Rows from block 3 of the text decoder of a small encoder-decoder audio transcriber, named by matrix and row number. Rows with one number belong to one neuron. Each number is 50 + 10 x the weight over its row's rms, rounded and kept within 0 to 99. All counts start at 0. After the name is the row's rms in percent of the matrix's.
Before each neuron's rows are labels from the 100 texts, of 14976, where the neuron reaches its highest value: "tokens" is the input token at the peak. Only what is clearly more common there than usual is listed. The data: strings of digits, spoken by a formant synthesiser in many voices. In brackets: how many of the 100.
# fc1: MLP up (decoder.blocks.3.mlp.fc1.weight, 768x384), inputs 0-63
# fc2: MLP down (decoder.blocks.3.mlp.fc2.weight, 384x768, transposed), outputs 0-63

tokens: "nine" (79); "seven" (21)
fc1.511 105:52 55 45 51 46 55 52 60 55 43 38 56 44 50 51 51 49 47 33 71 55 74 52 47 40 43 60 53 63 37 43 65 56 40 36 52 41 53 30 29 45 43 66 52 43 50 40 63 52 55 59 21 44 63 56 62 51 55 60 62 64 43 40 55
fc2.511 100:60 31 60 37 53 47 42 45 29 41 78 41 52 53 41 54 39 59 38 43 58 52 47 33 56 57 56 66 52 44 49 51 41 62 54 25 50 54 52 46 51 43 56 46 52 55 44 58 53 49 45 36 46 43 56 46 47 50 51 46 49 63 62 37

tokens: "seven" (34); "one" (21); "zero" (19)
fc1.482 110:53 42 65 68 55 58 53 44 58 46 53 44 59 59 61 51 45 54 45 56 56 53 46 49 54 65 43 52 37 52 46 50 60 56 28 66 42 48 47 45 46 73 56 53 39 47 49 54 43 51 46 58 66 34 52 59 64 40 47 54 59 65 52 59
fc2.482 100:52 41 52 43 42 35 67 36 49 52 43 45 54 47 61 46 49 39 53 57 36 47 52 41 59 50 43 38 47 37 50 59 38 33 74 40 44 51 65 68 47 49 57 30 36 61 46 59 64 59 48 32 40 66 48 42 48 47 64 56 34 40 41 49

tokens: "three" (46); "two" (30); "five" (18)
fc1.716 103:57 52 50 58 59 53 52 60 42 54 63 40 49 54 64 65 79 51 34 43 44 43 45 43 42 65 35 54 50 46 49 35 50 52 45 62 46 28 54 51 39 63 52 36 42 49 55 57 61 57 51 69 56 56 41 49 64 60 41 41 39 62 51 47
fc2.716 094:51 47 51 50 56 50 56 53 62 70 43 58 44 51 66 48 47 39 54 42 44 34 40 48 46 71 57 44 57 44 59 49 44 48 40 55 40 37 47 63 55 46 67 57 43 45 56 55 45 56 37 46 61 41 53 47 34 45 48 34 40 54 60 49

tokens: "<end>" (88)
fc1.49 085:42 48 40 50 25 35 31 33 42 53 68 58 42 24 55 56 53 41 38 50 58 54 55 52 59 70 52 63 44 69 29 49 57 63 40 59 70 49 53 41 38 42 68 70 34 60 41 42 46 37 44 36 61 50 52 46 71 53 43 38 41 66 50 64
fc2.49 089:45 62 38 53 29 63 49 45 49 33 43 63 46 38 57 53 71 61 54 50 49 42 55 45 30 59 49 58 48 58 31 62 36 59 43 46 55 66 56 59 42 47 54 63 52 65 49 54 45 42 56 52 51 53 43 52 64 44 47 67 27 37 52 46

tokens: "one" (35); "four" (16); "nine" (15); "five" (13)
fc1.320 080:39 44 58 41 45 58 50 40 53 58 47 40 52 54 35 37 60 60 49 59 45 72 45 67 49 66 62 69 46 45 53 45 46 39 31 44 41 60 56 51 62 37 51 43 34 40 53 48 43 65 55 37 42 57 56 46 72 51 58 51 59 56 52 49
fc2.320 089:60 41 40 48 49 61 51 52 45 49 52 54 42 54 58 61 53 56 43 47 42 60 64 45 64 49 50 44 49 47 50 56 47 47 54 38 51 44 55 50 46 56 28 52 43 60 39 54 47 32 52 31 56 66 52 63 23 44 66 67 29 51 47 51

tokens: "five" (25); "zero" (17); "four" (16); "one" (13)
fc1.494 097:57 56 66 55 44 65 61 49 44 41 42 34 51 64 47 34 43 67 65 67 40 57 46 50 47 57 49 53 53 31 54 61 55 44 38 40 42 60 43 48 70 61 29 26 44 44 55 56 43 63 51 37 49 52 53 53 58 39 53 54 48 45 41 44
fc2.494 104:60 56 52 39 47 58 33 59 52 53 60 56 51 44 67 60 55 53 45 50 53 42 43 53 65 52 56 48 51 42 52 58 37 27 43 33 46 48 56 62 63 61 55 35 44 54 38 51 39 31 59 45 31 49 57 55 51 48 53 50 53 51 40 39

tokens: "zero" (26); "nine" (22); "eight" (18); "seven" (15)
fc1.187 107:64 32 49 41 37 57 51 65 53 52 48 66 38 44 56 57 51 52 60 50 51 55 46 55 61 61 70 63 56 51 38 55 62 48 48 48 52 45 41 63 63 48 62 52 55 61 49 56 50 63 34 42 54 54 27 34 62 45 48 48 67 51 62 36
fc2.187 095:45 49 46 46 52 60 44 54 37 37 56 40 51 47 61 55 30 46 42 54 53 41 56 58 56 50 36 44 55 54 52 52 68 41 44 45 28 35 54 69 64 48 49 46 36 43 53 39 43 30 47 45 48 63 48 57 58 41 64 60 54 50 38 32

tokens: "<end>" (48); "three" (24); "two" (24)
fc1.125 106:50 35 44 52 45 52 51 54 38 52 63 46 57 39 47 60 60 52 54 33 44 46 38 41 39 64 32 72 57 50 41 41 59 69 41 61 52 37 54 53 42 53 45 40 49 47 43 52 50 58 45 51 60 56 45 60 62 47 45 47 43 70 45 66
fc2.125 091:41 54 45 40 63 59 38 49 66 49 38 63 64 54 66 43 46 38 63 44 51 41 55 63 43 52 64 52 36 52 41 43 33 37 45 65 51 38 50 51 53 44 75 64 45 57 47 56 46 55 45 52 65 61 59 46 57 49 40 51 46 49 52 48

tokens: "two" (73); "four" (13)
fc1.315 110:49 35 56 58 59 56 54 44 52 64 54 46 53 54 55 65 53 37 49 32 48 40 66 40 44 52 29 51 37 60 56 39 56 71 44 44 57 27 67 54 44 73 43 41 35 61 40 49 52 43 61 57 53 48 66 53 54 42 39 36 33 52 48 45
fc2.315 097:53 57 56 69 49 45 64 61 61 48 30 42 40 45 51 57 41 54 47 43 39 59 62 67 50 46 51 62 36 56 52 47 56 19 56 65 56 53 65 39 50 55 54 60 49 54 54 53 43 49 55 46 60 46 36 40 54 41 53 50 51 50 53 51

tokens: "four" (48); "<end>" (44)
fc1.67 126:46 48 62 56 52 51 56 52 56 63 46 39 56 60 63 67 54 50 45 52 47 52 61 52 48 56 42 44 25 61 63 34 45 46 43 41 52 30 46 54 55 57 54 49 30 50 40 39 56 42 52 60 45 49 49 47 53 46 39 39 48 62 65 49
fc2.67 151:55 57 59 57 38 47 53 64 66 52 38 57 44 49 52 59 54 52 55 47 48 50 69 59 49 57 58 52 58 51 52 40 45 33 49 74 53 56 50 60 49 56 55 47 44 48 52 45 56 55 41 59 39 38 48 44 36 54 48 45 58 38 56 54

tokens: "three" (44); "two" (27); "four" (19)
fc1.450 088:52 32 56 60 44 63 48 54 52 57 60 52 55 39 67 65 52 37 54 37 55 33 55 48 41 55 36 55 49 51 46 37 49 63 42 56 52 35 53 34 50 50 44 42 40 54 48 57 55 38 44 59 55 43 56 70 55 41 43 39 41 55 44 56
fc2.450 089:44 56 57 62 67 52 42 59 45 50 51 45 47 30 41 46 49 43 53 31 66 50 69 62 42 50 55 37 50 54 29 46 51 35 59 68 39 54 49 41 45 46 50 46 61 47 39 57 52 62 58 58 54 53 63 49 46 53 43 48 41 42 38 51

tokens: "three" (38); "eight" (27); "six" (19); "two" (16)
fc1.57 085:54 55 34 44 46 47 49 48 58 51 37 70 66 39 68 49 54 38 47 31 50 41 54 41 48 35 40 33 37 47 50 48 47 60 63 66 71 41 47 44 49 40 44 56 45 64 31 51 52 47 47 46 45 54 53 65 33 51 57 38 40 44 40 48
fc2.57 080:48 51 54 49 55 38 44 28 55 57 44 49 65 46 47 43 42 44 45 35 47 54 41 41 37 63 47 57 48 49 45 56 44 15 52 66 55 49 49 44 47 46 58 40 53 64 56 50 45 43 71 44 47 63 43 48 51 48 47 49 48 52 67 59

tokens: "nine" (35); "five" (21); "eight" (19)
fc1.289 082:51 60 44 43 40 46 48 45 49 36 49 26 49 51 48 50 43 52 53 65 59 54 35 54 50 41 57 53 59 42 52 56 63 34 43 55 35 72 48 41 56 49 43 41 43 50 60 40 41 56 59 32 55 51 57 51 48 43 49 54 56 52 45 53
fc2.289 093:49 54 61 60 53 34 45 47 46 50 62 48 54 39 46 68 53 64 67 51 53 53 47 45 57 52 61 44 51 34 50 45 47 49 41 25 57 52 54 54 60 52 52 38 46 47 45 46 56 56 46 58 42 52 59 34 50 43 67 53 59 57 51 50

tokens: "six" (40); "eight" (36); "three" (18)
fc1.620 084:31 54 35 54 32 58 39 61 64 56 52 59 53 38 58 59 59 52 51 43 67 41 53 50 51 44 47 61 64 51 40 46 49 54 54 63 56 46 51 31 32 32 44 39 42 55 46 71 74 43 61 54 44 53 55 48 53 65 59 51 53 42 44 50
fc2.620 087:37 63 48 50 60 51 41 46 57 52 44 47 40 47 46 53 68 54 47 52 37 50 50 43 64 31 59 54 39 49 58 44 47 19 53 44 46 45 45 45 63 55 63 38 45 54 64 64 45 39 53 39 42 34 49 37 37 56 48 57 38 43 55 38

tokens: "seven" (53); "zero" (43)
fc1.251 082:61 61 43 51 56 50 46 48 51 41 50 50 40 53 47 40 49 49 23 59 50 71 49 58 52 54 69 52 44 52 43 65 49 54 41 53 60 60 42 29 29 44 60 51 40 42 62 49 44 44 62 47 38 51 60 51 60 70 49 65 56 50 46 45
fc2.251 083:55 53 63 39 64 45 37 41 38 62 83 60 55 47 48 63 49 63 57 42 52 48 48 51 80 57 44 62 37 29 39 52 59 45 56 39 36 39 63 32 44 38 61 46 52 41 45 60 50 52 67 35 48 33 48 43 61 43 62 41 53 63 52 51

tokens: "two" (53); "<end>" (42)
fc1.578 105:68 42 45 47 54 51 52 61 51 60 49 52 34 43 50 58 62 38 44 45 43 49 58 63 60 66 53 48 44 61 43 52 51 48 49 50 59 51 49 77 65 54 63 49 41 46 48 35 59 47 25 48 56 55 35 34 64 43 52 41 54 56 70 31
fc2.578 089:31 35 61 57 56 36 49 55 44 50 47 54 61 67 45 39 51 53 56 49 53 54 57 57 50 60 53 57 66 44 28 50 41 62 58 45 46 58 48 49 48 49 47 52 36 64 47 63 38 34 41 47 42 42 54 49 34 57 41 43 37 54 38 27

tokens: "zero" (79); "seven" (21)
fc1.164 110:67 54 55 47 43 50 47 68 62 63 46 57 38 50 59 56 48 46 47 60 47 62 43 58 57 68 61 57 44 51 38 52 57 46 44 55 51 56 40 56 59 49 59 51 54 60 49 44 63 58 36 41 56 61 32 39 68 43 46 46 72 59 70 45
fc2.164 092:51 51 55 47 48 50 58 44 45 54 44 56 38 55 44 58 45 52 57 48 61 55 45 62 35 52 48 48 51 53 47 51 45 47 43 56 50 41 43 43 41 40 45 45 35 41 49 53 46 38 28 51 42 66 57 37 53 49 57 47 43 51 60 49

tokens: "five" (29); "three" (24); "two" (19); "eight" (13)
fc1.435 095:42 40 34 37 53 33 48 35 29 42 65 42 41 40 45 47 43 56 34 45 34 53 47 66 50 50 44 43 67 68 52 54 47 54 55 56 46 54 58 49 31 53 54 61 37 51 43 35 37 54 40 59 46 46 56 49 52 39 53 50 41 71 56 70
fc2.435 092:36 62 50 64 47 62 39 44 79 44 40 45 66 52 46 60 44 57 53 58 55 44 42 60 27 32 41 34 50 47 45 47 55 31 53 48 46 55 56 48 26 35 54 59 48 38 60 25 41 39 60 50 59 54 55 42 46 52 46 68 38 50 45 41

tokens: "one" (27); "five" (26); "zero" (20); "four" (18)
fc1.440 083:47 44 57 36 55 35 47 37 32 47 62 39 57 52 37 59 35 57 49 72 46 67 27 65 62 54 49 43 57 53 55 33 54 38 41 61 47 59 53 51 37 41 57 62 27 36 67 34 55 51 47 55 54 40 47 50 59 56 55 53 57 73 62 68
fc2.440 092:64 49 32 57 48 33 36 50 52 49 62 48 45 54 44 57 38 66 47 44 56 59 46 56 43 75 55 48 41 54 45 46 46 46 51 32 39 40 57 37 56 41 53 56 58 46 46 58 47 41 63 55 45 56 35 50 57 47 67 52 37 44 58 37

tokens: "four" (36); "one" (27); "two" (21); "zero" (13)
fc1.185 100:42 56 77 49 63 53 57 45 36 54 46 40 56 61 53 51 54 67 57 53 45 62 44 66 40 58 37 54 44 63 59 36 45 53 37 51 53 28 52 48 52 53 55 44 24 41 48 38 44 54 60 59 47 38 56 62 56 34 54 50 45 66 60 49
fc2.185 102:41 49 51 57 48 43 43 59 61 60 45 61 26 46 39 57 51 50 49 53 55 41 44 56 51 58 58 60 48 41 63 47 62 50 48 53 35 51 69 44 39 47 60 31 44 35 47 51 39 43 27 43 49 37 49 36 42 55 52 54 55 54 53 59

tokens: "zero" (36); "two" (20); "six" (19); "four" (13)
fc1.152 103:50 47 58 49 73 46 48 47 33 49 64 43 58 57 39 52 51 51 40 44 41 58 36 67 49 56 43 47 51 61 51 52 60 42 48 56 50 53 45 36 38 64 42 61 39 37 50 46 38 54 58 66 55 43 56 65 44 43 41 52 42 74 46 57
fc2.152 101:45 46 55 41 59 38 45 35 75 48 53 59 50 55 54 55 57 41 58 55 57 59 47 49 43 74 55 52 52 43 44 42 52 32 65 41 64 38 62 50 54 58 51 52 48 60 58 62 50 57 61 48 51 49 30 54 63 52 66 62 47 56 81 45

tokens: "nine" (76); "seven" (14)
fc1.26 096:57 53 39 48 52 48 58 49 49 48 49 59 33 59 40 60 54 55 40 59 47 76 48 58 49 54 60 53 62 53 49 61 57 33 37 44 37 51 35 41 38 50 65 47 50 47 45 60 56 53 55 35 48 60 42 62 57 63 58 65 59 52 47 55
fc2.26 092:56 38 55 50 50 40 54 56 13 44 90 43 59 42 46 43 41 71 49 40 49 51 47 37 47 63 50 63 48 55 49 43 43 66 50 29 54 47 45 49 49 41 50 58 51 51 53 47 49 52 49 40 54 29 53 36 56 53 53 52 51 67 57 50

tokens: "seven" (75)
fc1.50 089:51 37 53 52 43 59 41 52 60 60 50 62 42 48 39 38 46 51 39 59 60 62 56 63 51 53 65 51 45 56 33 49 60 40 40 38 62 41 44 37 43 42 72 59 37 47 47 63 70 35 50 49 46 42 64 46 51 55 50 54 62 63 70 51
fc2.50 094:54 40 61 53 41 45 56 42 48 47 63 48 37 36 43 60 36 62 48 60 52 63 53 64 64 39 52 54 63 47 54 21 41 72 43 46 41 52 54 46 52 63 38 47 46 58 49 42 43 57 58 46 41 44 69 36 43 53 38 43 47 44 41 32

tokens: "two" (37); "four" (36); "zero" (14)
fc1.28 092:51 54 68 57 64 34 47 38 26 43 70 36 56 47 50 51 64 59 35 47 46 50 45 46 38 54 56 59 62 46 50 54 41 64 51 54 53 48 59 41 38 47 47 41 37 34 64 48 49 50 63 54 55 42 64 59 59 53 53 48 46 58 50 44
fc2.28 084:66 52 49 45 60 38 49 44 55 56 54 53 49 58 54 33 48 58 48 49 50 53 31 49 54 46 47 54 58 60 49 56 51 51 50 51 33 31 59 58 52 56 59 47 47 54 49 63 59 58 37 27 33 69 40 53 59 54 60 59 53 43 74 28

tokens: "two" (60); "four" (22); "three" (18)
fc1.221 099:38 43 69 38 71 57 55 38 32 43 59 45 53 45 57 46 59 70 53 32 47 49 47 57 32 47 49 46 50 53 56 42 60 59 53 47 56 35 51 39 50 57 52 38 28 35 64 56 48 51 53 67 52 39 60 64 46 35 50 39 41 61 47 47
fc2.221 094:45 54 58 50 42 43 60 33 66 48 46 56 62 60 52 58 53 56 49 57 39 53 51 56 37 42 42 50 51 57 51 57 43 43 66 52 67 48 54 59 63 59 46 39 56 54 52 52 49 37 56 52 63 36 47 52 63 60 67 46 45 59 44 40

tokens: "one" (43); "zero" (30)
fc1.184 079:39 55 62 44 75 57 64 34 43 51 51 41 47 66 34 49 42 63 53 51 45 77 42 67 57 66 52 49 25 64 53 37 53 53 32 30 45 42 49 38 52 59 60 40 25 26 45 51 42 53 60 56 39 46 59 49 52 47 60 49 58 67 64 44
fc2.184 082:58 44 39 33 38 55 49 53 58 52 47 66 45 38 61 51 61 41 48 59 44 46 46 49 50 57 46 57 41 53 66 42 61 64 63 54 46 48 73 59 61 45 50 48 58 54 48 31 34 49 39 46 50 56 41 62 47 39 51 59 34 55 50 47

tokens: "six" (28); "seven" (24); "eight" (22); "nine" (13)
fc1.192 090:40 63 42 51 43 46 45 60 68 42 44 36 61 46 60 54 65 50 39 61 44 52 36 32 42 51 60 53 56 47 34 45 40 55 56 62 47 66 36 29 35 28 43 47 49 60 37 46 39 51 72 50 43 53 60 48 47 59 56 47 60 44 36 44
fc2.192 093:49 74 49 60 39 45 48 22 45 46 56 61 36 45 50 52 35 54 45 41 51 36 50 38 49 73 43 60 42 59 49 51 56 31 40 40 50 50 56 44 48 46 63 46 46 63 44 44 43 59 61 63 46 50 53 45 66 48 56 50 49 45 44 50

tokens: "nine" (49); "seven" (18); "five" (13); "eight" (13)
fc1.604 087:57 64 44 57 43 45 51 41 51 38 45 64 40 46 48 48 64 48 37 72 49 77 40 58 36 60 63 59 53 46 48 70 46 38 38 53 39 60 41 39 39 40 60 48 39 44 46 61 46 48 63 28 48 66 59 57 59 57 51 52 62 46 50 40
fc2.604 088:63 34 54 47 46 50 51 57 19 56 81 41 39 52 42 52 52 57 46 45 52 54 43 42 58 55 48 60 32 44 53 54 46 62 56 36 66 53 52 47 50 59 49 56 46 44 30 56 46 47 39 41 44 57 41 43 48 50 66 50 56 64 66 45

tokens: "eight" (70); "three" (29)
fc1.361 090:51 50 43 41 43 56 46 52 59 56 36 58 65 36 64 51 50 41 53 43 51 39 55 36 48 35 43 29 34 43 49 48 53 57 67 53 63 43 50 56 67 51 36 50 48 70 35 51 51 40 47 42 38 49 57 54 31 51 58 28 39 33 36 51
fc2.361 087:45 57 46 49 58 54 48 39 64 61 48 44 63 52 41 50 48 40 53 44 47 52 53 50 61 57 54 54 50 51 46 56 40 12 61 57 56 61 59 49 53 54 44 49 47 53 50 68 41 50 72 46 29 63 46 45 44 37 42 46 48 65 59 54

tokens: "nine" (27); "seven" (26); "eight" (23); "six" (19)
fc1.743 089:64 46 34 49 42 38 46 48 54 42 47 59 50 39 67 44 51 46 34 63 44 71 51 51 48 54 57 50 61 50 37 55 54 46 49 65 61 51 32 40 30 38 70 62 41 54 38 58 56 39 62 40 45 56 55 63 45 77 52 50 60 40 44 49
fc2.743 091:61 62 68 51 52 45 38 42 38 63 67 55 44 52 43 43 45 48 64 47 56 45 64 58 68 56 48 57 33 33 43 42 53 47 53 38 54 55 60 46 44 59 59 36 54 59 43 55 40 37 51 56 42 45 48 55 59 60 58 49 40 65 61 46

tokens: "one" (26); "zero" (21); "three" (20); "four" (14)
fc1.463 087:54 56 67 46 67 62 56 48 36 45 60 39 66 66 46 53 51 52 50 51 40 64 25 58 48 55 44 59 52 48 62 47 60 42 51 55 41 37 35 58 49 60 55 54 27 37 60 39 53 47 47 62 55 45 45 66 45 33 53 48 46 64 58 52
fc2.463 090:48 40 46 49 46 39 52 54 69 70 53 37 66 69 67 42 60 52 39 60 50 52 57 50 38 58 52 47 51 44 37 38 47 53 59 43 58 46 59 62 59 48 48 41 38 40 59 59 42 59 60 46 49 48 48 55 60 40 65 50 24 60 62 59

tokens: "five" (19); "four" (14)
fc1.72 106:50 46 48 56 50 45 40 63 46 53 53 41 61 53 60 54 55 45 48 51 44 45 46 40 53 56 46 45 42 49 35 28 45 58 48 55 71 43 36 49 44 52 59 55 44 51 48 44 55 54 51 54 47 53 39 41 48 52 40 39 49 56 43 52
fc2.72 106:53 49 35 39 56 41 48 38 39 61 60 36 27 48 54 65 49 52 42 47 55 39 60 74 54 69 76 53 61 38 45 49 36 61 60 50 45 61 47 44 51 57 39 56 40 49 44 60 46 40 45 44 40 55 45 54 50 68 45 35 37 50 48 41

tokens: "zero" (34); "two" (29); "four" (24)
fc1.286 085:38 61 68 48 72 47 51 45 30 49 58 44 56 52 41 53 63 71 49 31 39 72 41 67 45 60 44 41 48 63 53 41 43 66 47 41 56 38 45 37 44 50 56 55 31 29 39 43 48 58 56 66 51 38 59 62 56 47 52 46 49 65 63 62
fc2.286 093:54 52 43 40 57 34 45 47 63 45 57 54 36 59 54 56 44 62 47 52 53 46 40 48 47 70 40 52 53 49 58 40 49 41 69 39 58 47 57 49 48 58 56 43 72 37 69 26 55 46 43 44 61 48 62 45 49 46 51 55 42 46 45 43

tokens: "four" (69); "two" (18)
fc1.32 099:58 54 51 55 68 44 53 32 35 52 67 38 50 57 41 53 47 56 34 56 30 43 51 54 41 55 42 48 66 49 62 52 51 51 43 41 54 58 51 45 35 51 59 56 29 34 62 33 37 50 41 55 58 39 54 51 67 49 32 49 36 72 42 52
fc2.32 107:59 56 46 63 48 54 45 60 69 57 52 62 38 57 43 61 51 49 50 42 52 59 42 61 35 51 45 56 61 53 48 33 73 36 35 23 42 56 44 39 46 43 44 60 51 50 50 30 53 51 64 44 63 42 42 52 54 46 37 56 57 61 66 36

tokens: "seven" (28); "eight" (16); "four" (15)
fc1.297 096:54 46 55 52 29 58 40 47 52 68 53 56 38 41 65 63 56 51 47 47 59 59 47 52 39 70 55 59 50 47 33 49 50 48 30 39 56 47 46 44 55 50 56 43 29 62 52 56 55 51 41 41 54 57 47 48 76 51 47 35 50 49 45 40
fc2.297 096:49 49 53 57 50 52 52 51 56 54 39 56 50 52 52 42 30 51 45 65 54 51 45 71 39 56 58 64 47 36 30 62 46 50 59 54 42 43 45 51 51 47 32 52 59 51 38 57 42 36 64 40 44 53 57 53 42 62 38 37 45 54 37 58

tokens: "seven" (34); "zero" (19)
fc1.462 098:49 42 64 61 64 66 66 52 55 58 56 47 47 66 61 54 46 55 40 63 45 49 48 49 51 63 31 58 40 44 40 46 68 53 31 68 38 56 49 43 40 66 45 56 40 50 43 51 43 53 46 56 62 27 52 53 63 30 50 61 59 62 47 61
fc2.462 088:41 53 53 47 46 35 70 32 56 49 56 46 48 67 63 58 51 34 45 34 48 45 47 57 57 50 47 37 56 49 54 71 37 46 53 47 36 52 76 55 60 36 43 30 41 65 43 51 46 48 53 38 37 67 50 47 48 56 45 51 45 39 49 54

tokens: "nine" (49); "eight" (32); "seven" (12)
fc1.406 083:41 55 51 47 37 52 63 61 61 35 47 59 50 46 46 30 57 50 51 69 47 56 39 63 41 57 61 58 57 49 43 68 45 37 48 45 35 59 47 40 49 43 53 39 47 48 42 60 41 58 58 27 56 68 62 54 60 52 63 50 57 53 42 51
fc2.406 088:46 59 50 27 52 55 51 59 61 62 63 54 49 50 55 62 32 61 49 37 50 83 56 54 55 61 40 25 43 38 41 53 29 37 72 38 46 52 48 44 43 43 59 64 45 58 40 33 31 54 58 47 32 73 42 53 54 51 57 63 30 56 48 64

tokens: "one" (30); "four" (25); "zero" (17); "two" (14)
fc1.118 093:40 53 72 41 57 53 54 45 40 46 52 46 55 60 41 40 53 67 51 53 45 67 50 64 45 65 43 48 34 57 58 35 46 53 39 53 57 27 46 41 46 45 44 43 32 35 57 49 34 56 65 57 45 38 54 56 54 37 53 51 50 62 52 60
fc2.118 098:41 58 48 62 57 38 54 57 65 48 55 73 51 48 46 42 52 66 54 47 57 33 47 49 48 65 64 62 46 51 49 53 55 54 48 49 44 45 60 52 53 54 55 43 63 50 56 47 34 44 36 45 51 41 51 26 47 49 51 55 63 55 54 35

tokens: "seven" (42); "six" (22); "eight" (16)
fc1.330 112:58 31 55 63 37 44 42 62 58 51 57 52 55 44 66 52 40 43 49 63 54 45 41 49 62 64 52 61 43 49 26 58 66 52 34 67 40 53 57 60 50 55 56 57 49 68 54 47 55 55 40 47 64 47 46 49 66 43 50 43 62 62 65 57
fc2.330 100:48 21 48 34 42 54 42 38 68 61 39 46 32 45 61 69 55 44 43 63 58 51 53 58 48 67 52 48 57 36 60 61 57 40 31 31 32 40 67 51 53 45 46 36 41 52 52 63 52 55 35 51 39 69 52 46 45 49 54 57 42 50 43 49

tokens: "eight" (20); "zero" (18)
fc1.468 104:60 44 59 61 44 57 39 63 62 62 56 52 44 37 70 65 61 53 59 37 57 50 44 48 43 57 45 51 45 58 28 35 56 60 56 69 65 33 52 50 53 55 45 39 44 56 53 53 62 46 48 43 49 55 40 47 55 43 42 24 52 43 41 49
fc2.468 102:43 40 47 51 66 47 51 49 60 60 58 39 36 45 45 53 65 40 52 48 59 56 69 55 50 51 52 56 50 56 35 40 60 43 70 34 57 54 56 40 42 50 47 60 49 47 44 49 54 48 45 63 43 39 51 68 57 54 67 48 50 61 29 48

tokens: "seven" (19); "three" (18); "four" (18); "eight" (14)
fc1.63 109:49 33 57 62 36 54 42 56 55 71 55 57 43 35 66 59 49 42 52 49 64 45 63 43 39 60 39 60 36 46 36 32 61 54 48 65 59 28 47 45 47 45 45 37 44 67 44 58 64 46 54 43 54 54 44 48 66 54 42 30 54 45 45 52
fc2.63 114:45 45 54 59 58 46 50 63 62 61 38 41 37 39 57 55 54 39 50 50 70 55 63 71 50 58 36 52 46 50 39 56 51 27 62 69 56 46 39 42 35 56 53 58 61 47 42 51 49 59 51 55 49 39 66 51 53 62 55 54 42 51 45 58

tokens: "five" (20); "eight" (18); "nine" (16); "seven" (12)
fc1.635 094:39 58 63 57 39 50 54 43 49 38 51 46 52 40 65 37 62 68 55 53 47 53 25 40 37 59 50 71 63 49 40 61 43 42 34 49 54 60 52 41 44 36 46 35 45 48 49 56 41 68 53 39 55 73 56 61 69 39 64 52 48 50 43 50
fc2.635 083:56 54 55 37 58 49 64 41 41 52 54 52 42 41 56 49 44 84 52 44 39 49 39 60 68 33 56 59 34 49 43 47 55 41 49 44 54 64 50 44 59 44 47 23 68 54 52 59 34 43 41 50 47 58 58 51 48 58 55 58 43 40 33 44

tokens: "five" (39); "three" (24); "two" (15)
fc1.222 106:60 46 53 50 44 55 50 61 38 51 61 52 45 37 57 62 58 38 39 46 50 46 53 63 41 60 48 54 49 43 50 36 50 49 59 46 65 37 39 47 48 47 57 43 40 41 45 57 63 53 40 55 46 67 35 48 62 51 39 37 51 51 50 33
fc2.222 104:49 36 49 43 68 42 44 51 60 50 42 53 32 71 44 51 37 41 46 29 48 49 56 61 61 59 77 52 63 40 40 40 58 50 42 60 48 30 58 59 55 51 55 62 59 49 38 55 44 52 27 60 53 55 49 50 39 60 47 50 59 53 47 41

tokens: "five" (30); "three" (30); "nine" (17)
fc1.80 114:40 51 70 56 44 62 53 59 49 50 46 46 67 42 62 53 61 37 56 50 43 48 39 46 40 57 29 61 45 41 42 33 60 66 48 50 61 31 52 53 51 52 36 31 52 52 38 59 50 61 58 48 56 62 50 51 54 41 51 39 47 46 45 53
fc2.80 123:37 62 50 63 66 36 53 53 36 49 55 46 44 52 38 53 44 38 48 49 59 55 57 77 51 63 42 42 41 57 59 48 51 35 57 62 32 50 55 42 43 57 61 56 31 63 42 46 59 52 48 47 55 49 57 47 51 53 47 50 62 57 36 56